From a checkpoint of a small multi-label image tagger: widths [64, 128, 256].
Rows from block 6, named by matrix and row number. Rows with one number belong to one neuron. Each number is 128 + 32 x the weight over its row's rms, rounded and kept within 0 to 255. All counts start at 0. Numbers have three digits each. After the name is the row's rms in percent of the matrix's.
# gate: MLP gate (model.blocks.6.mlp.gate.weight, 672x256), inputs 172-255
# fc1: MLP up (model.blocks.6.mlp.fc1.weight, 672x256), inputs 172-255
# fc2: MLP down (model.blocks.6.mlp.fc2.weight, 256x672, transposed), outputs 172-255
gate.145 125:130081103129138126070147179126185061102093124180124127131159122144142127128142128092126114204090116128140125113133120211125078120119161182138129098106129187077213129134150139128121109170127133108135129130082122115147151126122133131081166118145091136086
fc1.145 129:215132119156116099117092145089158163107090118099126123123147095095114137219166123141134211127111128172077128182135096136118127125146129154144167159169116132137180107124096155139122176117061044133139026133090151122095116055113140171127135157122168174091
fc2.145 129:120125180101131120128127148145128130122082131142113139155131131127127135128254109132103155089089197131179104179128126139209099130126205068125137122123129133197128136139131129151106096184129204149037117138117131128188127151128093113141125104107128150122
gate.147 120:129113087178130125129138131125094155123112093129116150128146124157142135116102118124136117112149161127086131141094129100128128066117110132136116147184127130168125110128130123141204039130134114000120128139167123135163176128114132147099114075142126122149
fc1.147 134:115125112144124112096127127123104124131120112146124161112136170132142128083130129109107106087135139148132144131139039109107129081107118157142121136168125128173095021109135142135206067120120126128083128138142133122211166130132145140130097104164200119133
fc2.147 160:137136144131144146119125108140138130144136072143133106130082140131130150135119136124115125154126132133125124124122107133124127126037199192135122128197146128143124084139144133131109130163029173218136123124086125138141128230122128145126136083115221122124
gate.149 010:132128128127128128128128128128128128128128128128128128128000235116128128128128128128255128128127128127255128128128128128128128126128128128128128128128235128128128128128128128128206128128128127128128131000186128128128128128128128128129128128128128128128
fc1.149 009:128128128128128128128128129128128128128128128128127128128128128170127128128129221128127128128128128128128128128128198128128128128128128129128128128128128128127128128128128128128000130128127128128128087128128128128128128128128128126128128127128128128127
fc2.149 007:129255128129128130138128128128128128129128128128129128123058128129128128127127128127127128128127128129128132128129128130126128127128129128135129128128128127128129128127127128127127255128128128129128127129128129127123128128127131128237127130128128128255
gate.150 115:128068129185131124141157166128190097133127073128207129099215110133120174098128150129108093072127129105119127154102124129128128127208128128095136134128129127166067145155128125130129133232108129108129139112123121141125111127085134113184124130123126132130
fc1.150 131:125173129141180123128129143124125125160118195113218125131114126155249044179136091124073143147121074170127255137136123150123128135072115131127160105112128125068128126128090128156127127123133153131123122129089100063128161092126125080082134119128179131122
fc2.150 114:138147138203064128130126130128124131083128060115095159127250059127146083131160083142118144048118128124125037130127120129132200095212137206132179083125127132129082210126115059137136144090126125128149114100117127127106124106114168149126128108126160137169
gate.152 055:127121099185120134128130255152115129128129128116132124129139122116126131094124127124134124129105123107145132136148168229135121151120128145168133126114129114216130115115137138129097020098133164136167134046143162135126127098129132106125134159126137165132
fc1.152 070:031000097213120126153132073156125128129109127117127112099131109129125163133127128130123149160042216131131125128162176103177128157129129137137127100140145128068128137101166131132122127126129128094120132150139103127210127129137127131128131133127114132134
fc2.152 065:163129128116153130122116128143142151128071124126163160114127133129123123090232164130113128148132122123133138140162125125112136127090106146170119113128122042143171126101131127102124121096097137089134111128181127038127127135088133124126132180128144118114
gate.155 014:128128128128255128128129131129128132128127125128128129129129127128128128128128255128128127127128128127052129000128132128128128128128128072125128128128130128128128129141128128130127128126128129129128128128128112128128132128128128128128128128071128127130
fc1.155 019:128127128128081126128128046128128128128128128128129128128128128128128127128128127128128128128128128000128128128128128128128128128129142127128128128128127128128128128139127128128128129127125128127128128128128130128155128128128128128129128053128128129128
fc2.155 012:128126106110128130128128128128129128138129128129127128000129125128130127126129128130127129128128128128128134126128126126128131128128129128128128130128128128128128126128035128101128128129127128127131127127128128128134128128125129128129126130129125141130
gate.157 064:114138134136126131143109164120133171128150133127127147126132125099087206167129118131125134166116128177127081128129076117122143134141142128088123127227212148127121128128122128112085161139194132131112052145129090120123114143131124102142125132127112130105
fc1.157 095:133110110238126141131128127169165130087189127126070132089119127128133154128100171125142128129136127164123125140107128125118125097117117129128123127183123133105130129118128192170127110127099204136211130134122126128135124139147123062149120160198153128128
fc2.157 082:126128137202108129122124131186138133151123154128128161035127121128150128129145168129123047144117121187121121132123128132102100129128097130168117137115128071215133143165062144119126167097091147117152118134120159128110127119138131132146094132189129141134
gate.159 123:124088118140255143150130091145127060145125077114179103110148049115161128131075129129132114134083129148155122112102178123107173132168168138143094136143120081124129155137144133123093138172143086141212151117131129106134126047025136093119120147079138150132
fc1.159 159:116130127181128104130124127089130136118128139125138127148152042176139147153034108147078149130127114116176102128124123132160130112131127161142144132152144115135117127163152126145146085135083000105133084118110125144128126119078127079124111159114147146159
fc2.159 154:083134138109150100120090126123114109066040128124106128128128103117124130136126093153128145171128156097095118134090130076128191182216120129131128136121117133122129128208131091125147232162132127110094122117126131144128140145079132081096132128134154130163
gate.160 113:124153110184130203126129216126160183130131129101243137126179132121154119109128144130130105128130102117117117128126129083144138133132131099127065127082108099139128065125154144152128140127128146128074127119128095129113159156128115128107142126115127130126
fc1.160 131:156129194107139114130147106133129128144117091121127129154194126119137180133121126130129205116169128135071116055161140108154123113165074220117118130143116130145090106127125172128120116134151111126125135126109125132123131182132127128150159136108127110127
fc2.160 125:137134119122096129126075128126128125128139146127045124184127119127200145129129117138123187117204127156098154131089148129124126143148107105152143121172128142133170160105138129196178127131129128139199129130124129166127152142164127114053129109108112226134
gate.162 118:128117183131128195128199130152154050123143120128116156124089168131097091120129124128119081124128127114126123101128115118132137127128121128130167079126121129133127132127126171134121125142163135109128136130127173158129100153161128144148097189121128215148
fc1.162 126:128170127125165079124125143126122130123126131129128129034125160123129085097107137101090116127134181088127159000130137126130076135124123124115082128130128131127128111134136157100128127093098124108146130220196128128154124127101131117105137107132239169129
fc2.162 118:059201097132129132118126127040132125084117127158130137129053128142100139141106125111125151129168131119130126134180160201172127128160177133131135132128133127150130131127166124131128095187131134055127125135126133058166131125139000129118126141204128148126
gate.163 077:130097137114168133155209125169120150124128142127180115245120132131110100133110149146088113047156105124127132183103084140125118137134120127114127121148044157108196125192130137151097140078154074127121125116120128133052180152124124107101105086065144084136
fc1.163 079:129189123144165161110196173147136105127127127166150141095102193116090128173129125109067129141109124126137135198137108106105126191120087129135132112108067128086104143164122079121140171151125140121129104226138122119109126133087125080085128169123117113186
fc2.163 073:144106124128124125128099111183127135128127107128037141131129154137192100149109103122126121140114112114189087117125138087128189122149125116044119221010120129027147139114124135125111117114121108123121157112118128127165086114135087126165123146086087124114
gate.165 128:109109115170139137135127039138101106149144169178108076096129069119127132112083095159099132171148094158200094125137128174133158129102055084160130190115134148146120116108152137136135067053130127149136057123129143136129127084149116151129197115117140109123
fc1.165 148:131110127139046129024124132112129110121130142134121124130084125120170140105104122154126240116125139159118148139103121127130158166124089135055130157135122121091138131131140127142158118126112129143114121129163127127168107102109096144150118077174217128122
fc2.165 138:129135055106121132075151158110127118163029127147128154176164141170154066104126133133069161125111195125177071109129149116110124125133091119143154121131116133096132129119124114133126124136158100123124128148112131150091000108155130144160134126116130129093
gate.167 128:148146139188133128113126102137128124154126122128135146133083126098117164163128125160139132097129109110118014135134134211104128137088111112071076169129142056116060128164129129126177164125137133152129126135130075129135110130129049165117077121171084145148
fc1.167 159:097100128126128129113126126147148156156123115141126115047130142131107128126169214127189154119131124113141125062133061180176116081115110124189141105227113109175135139131123127198125132179150117185178123128206070156063125179130127131122074130119129105130
fc2.167 149:141107118137118077093138096124144128129122129154150141128109045127115135142147128111178128141084127131101122132185138142129105103128155232164154124148160130152146183128090135124124055153118129184124180152158115076113131130171198128122125090127099110111
gate.171 134:127106127130130170138126120131130130136110097121146139129153103138142140135092172177132118131128160022132126029134126136127052126095129133131133144156133123156151089126130131120133129157133125179149072127000127138127120104090150119128047128127121188211
fc1.171 157:143136134068127146154133113153107145125128123141121132134123122131145013145098159125087127150126121232205125029156127115172131124129127142123122117089129175130107137119129125147109128129102123087170134125188096129123159125061077138095109127094230125128
fc2.171 166:054112128122132154207116118128103110129118132154131133105150100175131118143144157080078130129139139101130119127134067118120129133127109127159170161220146126130147154181123131158125120182103143124110185128188125124077108098137128126131103172045139127126
gate.172 081:148128123128121132126128080128128135152124128127121197100185150143127128140123128064129128130130129127127161126126138160128127101126129125115125125107125107137165159125130055123154149113198128170128115131005122119133082134086128139148032119033099119147
fc1.172 085:098139148121129144130147134153127115144128175129131086166112131111127170048119128219130116135145136158136128117132128100122180126127172030117108074128140149127068150129130215110174141126125128108115128119159141131101070117113137110126140137122130176088
fc2.172 091:125146146206118128136129188127107160118131029130222155134161123104125187089131112061145138117254142181136117145123131127085136140124108113125178129008074127128135227171124084145160129112117127130124129179187127116142129147127145130128095152035077125128
gate.173 110:128110146162187159138140098107134149173133103206132118121133125130177145090138125126138125126129167131089126193112123126147185135135145126159137117060126044198126217118119095193112070131128111113193123133130120134125118050118176130119115131128177126132
fc1.173 135:110130065118130127129180128191102193126054127125140129138087129121063122144128121128101132149133132128127073123116115117106127114127144129137113127114127166119124141138127127032132128126199022185122191044140108115122134132128084122121131120122104150129
fc2.173 128:122188146128134133133132134174129181122141132146183104121053053118127131146129022125139116122148128136070042119126123127120127046113129049123065131126130113170127161132133168121132083128140114130124120124127140136124136000125174162104132175181057115126
gate.174 059:134134180129104121083127090155112135110064125140228149067122165123104126132127135067128172200125141151113097129122117154120125126133156126131131121130130149156141124114124145129101149064129093116153125167056135111173134154123100026127180142089109255094
fc1.174 069:113129121181144112125132136127126151180134130130124124017120154128086111089116072121125059104122142000119127151117144092127126134169145132172124118131118127134130115120127134082122099135137141123123136149122084128126124095088115112102117079133169138056
fc2.174 063:111132100127139100138119131119072061115108142154176128209098122118127120132110120039178126128078130137142130129117123122144132125090138146143127129132123137131146170136148144125130116126125120085163152161251072126118127128126141131158118133076127055153
gate.175 113:119082119114097127101111093218131133135079113122140100206140129075148131126128140133044119178120039129129163255124127138137128126156128138148097119145127121130200153142132124139151129135095129141125130066156128074162104186199128125133128117040130155075
fc1.175 153:098141143082103131022119255114121121061227136133190149140113125111131044131130128184128187128147142158178129118136127109115135113130144127110194159108129173079100108138136137127113132128156129168115122184135119223119114122124129097085128238166127119148
fc2.175 123:132113144129168112124136097095127131143120092162175128112126039205166072067123122174127118110127115112183063090111074153134063234133130130111135110118085175111152121115123139188128164163122153167115093087127133176132131056085157126129092228126136128119
gate.177 095:230128194210131081109084223145128128133117110127121119108126142131126127132153228091177114148133163116127214119129139127130140240138124113122124093133110128127080064127074133121135074122127133146130147127128127129155097129125132126212132112181121143126
fc1.177 110:098189230132115131114140187122070129062020128135149146126186087138126132144124130127133121135054158089129108182128151129131111128142126122099168131113183131255133138076129130134117203126111128129120128129095126160141163124179214124128128127084126132139
fc2.177 139:128128140126120121117156127130121130095131131053129157117127143110110129127156081193121085125128121146130085255137110091127066079130149128140128129094136087128134088132125132125125177020101059109126129120132129116155098127128108086119158125128134129120
gate.178 124:108130074103140176084118125118123122129121138127187064141118125184159204133129130090128126118104119172084204142082010137134127087153116130130103150127114151129105129129125129101148126127129121129133124119130128120142127129104139127126132172081126129129
fc1.178 153:126136128128102126062215113141111134129143129128133133108126130114129120129114138130128125169129151128130136163103143063124118128135180130124096132144143123065129179110127127138128130145132144131138126128134127131125123097123137180180068154128114112128
fc2.178 194:125135121130156115162215130190130130177143116097127131127125110109127089136124146176134124140125130164134113255137122149128069075124180150152114140129125097171127132120124084122102160190103140122175144127095123157129157096124137072128128140105049132134
gate.179 005:128128128128128128128128128128128128128128128128128128128128128128128128128128127128133128193128128128128128128128128128128128126128128128128128128128128128000126129128126128128128128128128128128128128128128128128128128128128128128128126128128128128251
fc1.179 005:128128128128128128128128128128128128128128128128128128127128128132128128129128128131130128128128128128255128128128128128128129128128128128128128128128020128128128128128128128128128128129128128128128127128128128128128128128128128128128125128128128128128
fc2.179 007:128128128119128128128128128128128128128128128128128000128128128128128128128128128128128200128128128128128128128128128128000128128128128128128128128128128128128128128128128127128128128128128128136128128128128128128128128128138130128128128128128128128128
gate.181 146:135100120199170127132117093119121129172150072202141129089128118131128127160108097124086126105140185183130126140058127111129062087115140136143174120141128089050125103134127126103118101253180094112079118089126131151095146113128131127085128058129149153092
fc1.181 162:081143047175122112131102122107126150163133128080115202126088150112114096116159155123135127127125128082158120205130080119134124113154173162107107155110133177126078125148147101146103106133098127101128159120137138133114193131152138083127141128128115140116
fc2.181 152:133074114128126124127138158134111121131153050229090149123144180135161088155206112146073177148146165124121125168133183128128123146127173087128125091119130148165135116123093123113106128170129129125170126133139174127153125226161114138162130155125100136130
gate.182 086:211128018108130168122120116168106132124121126135129126108163130129063121113186121078047133146057125135132143051120122129131132108128136089149099127131129140157255128192187175128123110127106101112129123126079133078130130133125156130115141116068137112111
fc1.182 091:130134137112053116121122119139128127082151111176121048130132154112195153119127118129127123106067109167141105188018188110192126016144149142187124152103127087165140162139133141116170141166127123136156111130111179043111116128128114100064137113079155053132
fc2.182 087:153138062134094181128058163123161116125121116152117241156128075126152060155145114108096118120116128144128078135120123118152128117115119132132137116192135140090128104129066129102135125142133066135100105128138141127124146126190136028158156162162120117138
gate.184 085:100128122125129131137089139156171154126175138141133140225077124130128091161061096128127134141127118152105129059144135134114150171140114161125078133128075029154120152198128133185101177094127255122125073140168125122076223110127147124168129087102128130130
fc1.184 091:074151129124132138069151150149123201123128128095163139187114121126128128145191124153126122096115118128126156129127122132095148084122120123131077127080095115172126112166134054125128154032195139088126132130123132145118129138119139133061119130096124130163
fc2.184 085:112182112144116178144114129144168122137109155129126099124124122140093104083141127185132121170130203120099106120115117159127117138131126098182127156126146168083125126127125139127136113157141126129133147184027161154125129105076146125174132084061078140099
gate.185 098:129128124114255128105133129175134125109131129139131124093128132077123129104160198117124116129128111158147128133135128127120128128125094149096027209133050123121127112067098168211128004130130127116128129119099127125105132124239142116132127135127143071157
fc1.185 130:137132119138073128090128128127134121247148122178082058000094132127107079134125132189030232128125127126133116122141111170127141120166142132161049163125131118128107110126162127086129097121107129120119132099128134128146126127124130128141128129051158234126
fc2.185 139:097157097134139130114123095128189113128091125128135131122082106129197044091166133142109132127127129112063059117114057125129127113048128114141112138123116129129133059146120150087089106133127127125129089123151134131128161118129185135127128090128117129120
gate.186 042:106108193144129129138127120144129111107130119118127043222101104094140145125212111119109137129127145139119123143134100113110142128173229136113104105134186130130110129109118116118101126149091115122137125129160221179000123109162112130078127127136162136129
fc1.186 043:104129047122128112120121129130127140128134154085141180222146129115111140126144129134096000100122144131128137117123132137125097054117115132119142127139153090176126160132127142124200122159153123131132093118133114119109138110132153127118137118124132134170
fc2.186 040:155127131158117053127098130133141139143133135138134141140132094129198115128077129105126139152118130079083095098161110070127135118135156120121127105129123124133125153115143141127114152092129163129112136101143096128027147126125132106128078200126128113073
gate.188 633:129129128142128129128125128128138124125134128158220107141143107201038128086128128000128098124123186128129128128128128128083128194126128128114127128136150144130111157170208227119143140128109120122179124129116128128171107128107172129151121157066128171165
fc1.188 358:084158096087083127049091156095128126135189129102129128126117147159084107138132128196133146129038128152139173128093129127198123049109105130130128086130130128058116124073161128175059144128126132142154136126127128136131105129078087141124101165145081095122
fc2.188 278:128130125041129106082165129156146139158132099055139126128071131131118078159143124126129128125009177161136043200132081128104128052102141124146103148128148116122097102071057128129068096155126124126130112146130106138125126128132131151097094165129026101130
gate.190 062:120127127127102189132163101129112128128128145061136129000114138135032138129131057128127129125127128105132128131103128161056127123114137127122117128134129137116072057125147122128142126150127133124126068131123119128120125134125127119064163253055122128202
fc1.190 064:128130127132104128124211156127151153144135128108131139148155119113129118065128130180111144132111121044131132148117137130124133131113141209136119125129063025133099138110097147108112182115193131127129131128088123152125112127186124057139181170129217115105
fc2.190 054:137109122130123163124166129125132125222131129124077098098127091125130196141135086157114148129136128061128133138080244128043125108132119123144127105152080126255103126129116128117127134123123109127131101128089126080126127129185127151130189136038139120206
gate.191 139:137155105102140139094152146160066164162167150135167150127129150197132134131129108123127124064111139149128105120137059074099131109129131135065132012165114169071125127132163178111142142155133085144085088122124119183127042135123165109145164123153200151094
fc1.191 142:129107140181119118107123130147127182176135138162142134223139125164131129158127114120106146122106180090170138083137086129116133136135141138160128125106132132191128118233128074163149132091151122117191136133107155120133211192116174127098131096128225117124
fc2.191 136:132110122151157134119123118132137177135137131099143153122043100178098153138123128129212122119125111126159152142119060146129133150118138152147164132110080127117129149137071000128128154099073113135128090203083142125193110124139162068130140075110109126127
gate.192 161:082143127129241128153100128173099136216127123094078128128191128136058130098127128120128057129127136143137149130144114048125169203133137124131150126126126112119136170072125218097114148209068117131124124026145139131140126152055156158164156141134111029124
fc1.192 146:032152126230137129139139126180129121119108086091128058124200105146123135205096097130125154128111138126137143136132165128116123138128131121097104129115108128130016136130133129147122135133131063122137120039129168102145118134127128159128117119044000136125
fc2.192 193:125134069145175125057156122136158076126130114128128116147153116128134129184122116144112179168123101070168148128114225121140129112222129125166124210131119036085109109129136080130122121068147126164098111113103149129124063127133118119124097127127091136130
gate.197 076:126141139129128110139140127133135131131229121174134089054095177128118043126119136112122134127135154131130127096128133128148134117128113126130108129134129125169032132127128133128128131128077093135130127132157122127131126123112128070129123124181128127157
fc1.197 077:157024127132208109131130129127130142133094130195128127115132124120116084136058179144128131127138096097139033131129131128134128133128063124143191134091127154127119132132136127142146179219125172132094119130131016074060131122123126089102118139128129105129
fc2.197 070:156128107106222088127131128136121130118097134157248119130132122120132124122127140112127127135125128208114125128130132127121127123126098126129124119025100141130126153140125138154133188128115181122127127137126127002103128190154129132110131130151136109169
gate.198 020:128127128123127127137128128016128129063128128126100116129128136127128127128129130128255132127127115133104138128128128127130008130126127128070128127222117128000128180128129128065115151129129127073121128013128128127124129129127129197219129127128127094126
fc1.198 023:137128128129129129127127126126255129128126129189023126128126126128128127145104126128127128171128129129129128126128126127125129103113128070067124125128129123130129129130127129122133127128128127128134128129129119128129128129129128128109135128132134203144
fc2.198 021:249123125126128128134128122128129129125129127152127127129134129128125128129129127220127126128125128191129128128128126118129127127128128095125128188128128000060125129070070127146128149129124118129105128131126043127131099129128129100128126130128127222145
gate.199 133:120133086133160105130131127119147131146141127163124181104149131124102155140138174135169131166138157132145129255140158122112147144104126154128136134133087121132144114101162136132138127140085122110099128163176121133130101158126133129176119122215130116126
fc1.199 167:139094142183122119140120129151128130105126159111126089162108140134130128128136069135053154127119075094128125076128132119126092127129128098145134131112140123102103107145090108106103122125099183056141132047090122144125176224058121157110127068084099144058
fc2.199 188:142052121134128130160110119108064128129052141139166147202103090085191127092127065133118107132128131114103126152045125073127053134126119128125156109133089084111133144143131132124121068132130129058131152152121129125086153192171131101110123199083097116148
gate.200 188:127107155199127128124128131121187153128129135102171158154175126126128125122135131063168212147104134128117127099131120130198112151066112157134121181116130134191044116127132136127132118127087199089095120128017171127131126096095130128135128131164104132133
fc1.200 164:128011159216096126128131160132186093037133108128135114192160135128130074131139088165107053100126177101128128184081126099178116135103043151118098098113127078092123178114128118081130125085127127127238108213128107126128129162106124121131132208158128119084
fc2.200 170:128127193189128128111127142154129126131120141129134128146130124185191076108167077140130096080132152135123142135123121134111125197120187130129131160134123134136210201120123140123135131125129132142117105134137127104131167128210127192105144135179156122116
gate.204 150:128128122124126132107129156194128077144125000128141136128151125146122126145119125132155129127115174127126121127129127128130121114130040135117131089111130121129121131102124131126126128114024119114115139128094128128129128131109093121138132111112128132126
fc1.204 196:128119136129143127129137123127132170092124151129118115130122125091145128121135103119127128128183115133137139128128129090129171142128132127199118126150104126112151128130128160126118122127148163155123128129158128117127163127132116125112105101128127134095
fc2.204 127:129208123127129132126123128111128105132127138125125082132121130124102127134065129144139132130129126124119128134147076127122108131132132127121121127079131112110100090138157124184137128088117168000137126137124132154109168128106133129153137129126130119129
gate.205 100:138127127143127124130125089128127136125130125145046246133131141122126107102150139128122068129126049127122165213151131097071129119130196134121122081123099152121108129127126128000046190129124126117073122147146130128188129130101129103138099104203129141071
fc1.205 129:146129119100128125122142130137098171132138127065126100115112130127124127140028128136118202127141138129135134117076106119138127130124102130123149121175126118128130138127255115126154115141147097129146127127153058125081124126150129128121148131115128104165
fc2.205 105:124166229164123131128166117163115095148127132110134111127133133138114135132115148127143124134130129141129119127142135156098126134149137255110127126183124129102099126124120136129129084147147156118122131090127114106134138024133135128118124128140134127129
gate.206 135:128128152159120069128126105129204137141152124128191128081137128158106129130128130118127087187128130124135129100126103116151102128125117186128142124142137071129127114048159131141122128000046117158181129109129123129126128110147136092127129061012128116123
fc1.206 168:097197127078210128131135128128128127132110223124126128177104098112163129120138067130102054122128124161127093129070128128128123136128213132111191122128131127152127125109127126129127132119083116185192128126149179136139129128128128092127120115121136127127
fc2.206 148:128198183088123124126154132033098134105180126094127102124122128111127129132133176132131128170128126129134127134095110130127134141116138127147191127128129128170162146093201224128113112133128118128140134125129137128144124157129128150178125127087132086125
gate.207 091:138104177102128139090082131158096099124160127073131125131177109103127123125173084118127137123099164120150097185085130131120111130149129113082134149132127110067129196128128127119147137128120096119129151163109133198128127093090129140114179123139123157139
fc1.207 103:128123125153119140079119122177183077105123127140127143131082143173127130128100127101247098127131215172192108127129178072149127186122170108141125139128128109115128174127128140118103156129124150210129208000104137232115129137128053087129127197124108127135
fc2.207 098:125131128133161130075134128129170158125128122149226131130134089141139154112099104118158127130106128225129121167123100110111148117109146065177113131147127124149121123150112057107127153125130136151217147092133126129124105113125196144127162099116114143106
gate.211 118:124130133124128113149121130241128131140126121132136124135128117131123130135127123129115192091131126099122124130072126135114107139087124124125123118140078118107111128130150132130147148177160069105079129095133139137185138095241116151146114130133110145128
fc1.211 123:248152168092130126107112040110074139118097129125133175053126131133128134110144141135142210134032133109137078128131098151128137128120133082115105129137124095141128140114118137147128151124141134129154065043113208132145115095127135122187138082133113140124
fc2.211 129:131109165131096123170131128205084128136142166105118135116149216223113138128079018096253138124090128068145136100136159132128194112099100116133124170104119165112169201080041132117140147123025108129117125090169094145088135114162068106117132044128086145193
gate.212 128:127069128176142131047110124146124132139101133139143104165127111149114128157128116149151131156128137180228138111135138133122145113125106129133103111138111131179129111121145137189080124122126123112125149108152074147128124139121144105113176121127217126140
fc1.212 157:155089130116074133156128213123074134127128137129120130177137128089130126136126158131094129139123096141172132149125100111197119120134134130123128123130170135176125165129095127123154207128156145133110160129125150131114136130146084111103244118134170175131
fc2.212 148:111100130200195122183122228103186084104129117120070127121255167164128156142136128105114149125129127139140170091129073151127120070122129164129146167128098135129129127140139138143130123090147052131133131111117065117175167123132121061115173032207155241124
gate.217 098:135192128122141128132096199132004114148118138173132199116124115127190121132126138116026163188126153084092128085149120129087171133145128210152134181115166155138085137128132152128129125084136129133184095128132130121112107112134127075129127114117148123128
fc1.217 098:128122132154159147072176089098159148173164125157087133135129153115142131125173138128128127074135128112168155186091132133127138130080128129115152123132140049134085151207181133145128117108127107137101127163128136176129091139141178206155210132104040108131
fc2.217 104:125147130153108124124163120128154124125130127134129092077097152138125128111127128185141143116204105100126126106144132250090170214126088126203095128151133111171189119126127129175181120066126141145101168128030124015110122168181111126121060205150125112133
gate.220 268:131130125141106128128101111127173147137144097190175162072119137127064095130155127108125090126092128062127120173126125128101139134105130069152103128160163128176128147237148130070132096162149117128158123111131121124088127128186127128133132167132149092129
fc1.220 164:075154122136128129128095127133069162159139129185125127095100086129121193148129128072122128121089006133131255171103126200139128102131190131091131129233134130175129132172158132134128081129135126128125132101132121132128127199140103129134084108097099155130
fc2.220 240:109193067131101130130081153145127171131140142130126056111130089194145135131127130036122123128130096146098148140116156140255123127120170129121125128162098124152107131183124128118123105124129135128122144128131049137183128138131071121138072127127110151127
gate.221 051:128255114130181128129130124110158100100080132128109133129133126126217180118093185160127172128154125108122127128127120122097148130128123087116118113089130146124077056129149119125099129157134128157128116130134133128157127127124120129128128118122128106128
fc1.221 051:015129127115128169110124122134130116084184128125122118094138125128121133211123147062120228126123128114187128122129127127099131086192134128134132129003129102126134103129109128104122151128135129134129112129113189255126136119118191109138135125128135189136
fc2.221 055:127123081119128121127127128130131132069130127129127129129239168124129229162126126197086135128126105115102195127128128129170129055122127128129130128113127114136093126130128082054072131130148130196126186110152128141124127149128128128128207124105136206147
gate.222 052:141119129146065134240112137144131127126060127126119131129140098149131146128152125137148122102134125129128133188118116106227148102148054129126132143127134182135128114126129133144116128110225064129120136131125110175127151128136126112177143128127130127133
fc1.222 048:127128122133127126129133087136130148054128118117134128147130123151123144086118131138065145124143129117130170126129179106166148077166021128225126163135097133137138121121128111117132116085117145125073129128134110129046127126129130124127136130145122142119
fc2.222 056:122123136127105178220131119129132127113121129127128175129114101127130142124127125255125128127128129130131142170127112145135156059136216134173129230121119142131225111167117113080121124126131127139129126152160136123129125163128103152127140080140131147185
gate.223 098:127159144101117136132192130227127128129201123156129126123140105124131113157080161101130037156137191166102128094147007138151107034134057107156130155133130128163125126132113132179128136128160167108125102129129128162124132135102136124126159105115125216032
fc1.223 107:124077129166062133117128113112192129099119084124186194224178158122132099124130129161123131132129102161126000126123144247127096109132112118138127125112154129100235142121129106130132132125136123076154119122113126151173129131132103131151158137131118109122
fc2.223 094:166171133144087146155064146171128118052129198137109104138125123127133100128131101127188123108118157119148132131130131127113130134163151141129145121117138142118139110144135083131183129126140148128074127020127152128139123127116132110128130105140119138115
gate.224 081:126134214161108138114128127181101128177034125127132135064124129123119128118181130129134093119129127121133113181127163119094129117154102128119117125129131124185128128154077131117115132127130128124128133129126127199131132194169114128137087148088087136166
fc1.224 110:191128150130124142127131114152127119128077136125124132127071128131133151155129067037128078127128139127152127179077135146127128104201134130131174124129128129145131154096127128128188130122118130136127129152127130128141128129130100138131128116116109125162
fc2.224 113:120129197129090120083126065129100130166124132063094118122120129126094156133124133142142120127138129125134087168125128124079118127045126127131128122127125122126125127127126182113004086128126109125170128190128082123130123132156129125094129133133123129255
gate.226 103:112192139118121160129153127178083113145125170084123137121177155148070135130098123119129131138127121112118142122113168105167160162111145151120114129202148095125126130133133169111102152114136132112128129137172200061191128135128129125164126204126130182101
fc1.226 122:124163100101130128128137157148132135168123127184128137153100205121053119128157120126211165133127126135133053143124128136128129121140141143116109140128082125128119127127129123196086151048144115122086092142126176146130116147127119156141188197095134129195
fc2.226 125:143129074087185132115106146190129117175065121099127158152131187125147159117114138138145149142130146128104100130115135159151150132114088129066121147127102131153083121130120123132046103135153125083143131172225126225127112145137138129147079136130130183228
gate.228 107:134073135125156121114147142132127009126151127116134120255128128151161075196124125121126143096103122139132118127145106168127073073080193131129140127120125113113128135106110140134127155130130095119235130101119127164131167129136130127117128152127128129134
fc1.228 166:124128127129076130130124134095124134117116134130128113068123137096123174107150129163081067138137135036119170152128142115125129170146127117049128093138134185130132077126147050129128126131068140124082128145134142080126126121114126125141121116132129129114
fc2.228 237:149139128112128124018130133129125085125123159089127125129112136123136133208074113167054147114130127129128188128127180114166128128127128128128127109068086125128126126128105128134128128114096123082128125129128165136128113147182130137119136178125127129107
gate.229 078:128136126131107117091140130116151165159150138077131110176121093137131255132135135119128175186123131129116161144149129106125154129130099129189122131138119175107087111211118056138129138178087134208138114045135116162144130133158126147128134105137152097145
fc1.229 096:140138129124127131140124106091132081190124089140101042213120122147114134093144237130161119128130115129124118121157102138086128098116124087127125069144125121129134129127129116129126131177143078130192127128084125128138139128126123136126138134120153132125
fc2.229 090:130129127136125086186166115129121128127127137161125130142130127134000091115100161124126139133123093155087192088127128178098130079145133106130147064121119156053126147128141163134123138170151164113129105133132028139126140117106089061124123080128126185134
gate.231 085:045123133110141148110146139127092106130143137093118147113000131122128150126131132123125136110112201129127129136110102143107128128088132077122137124140143106059132129142067102126136130118121136123129214124090142167157130136151128122126112163108181129116
fc1.231 092:174120128133132138152132149116111117128158141098170040137127128208120122153074194114161119150126082131132145154091151126116023125147170173089141086135127132114122127122127122114091122139124127138129132132118117128129181118045160130107127151132136090138
fc2.231 101:140129139107127107145160147120137125144111173131157084128094129129128006056089157128132134124185107123125131131128193129114126130135175120134131116147107140123135059080128058128180113028159068101123134128112142128104130162127137123144104110107135128136
gate.233 125:129122088131123129128129128127137122130121129141135127128128128128114108133128204121175128123140127150130150129128132131128117057165120124126131125128138129126140135141133164117155103182128128115123115120135157076110125139134124129104142126160119130121
fc1.233 165:126129112151127130126121141127134175127140102127136132109127129125104128127152131124143175127125136141120146209138203126142111119155124128063114124127138145145129114108128124126065175130091138149129131128108128128129125129137125145113082117130135131119
fc2.233 162:134131133133127136126120108123126138123121138120123094155127128126137138150127184162099141130128085169130146113120130125126057118128131090128128127000127074153133146149176126127129125160087131126127131129144125129089171131142109128143123165141157153136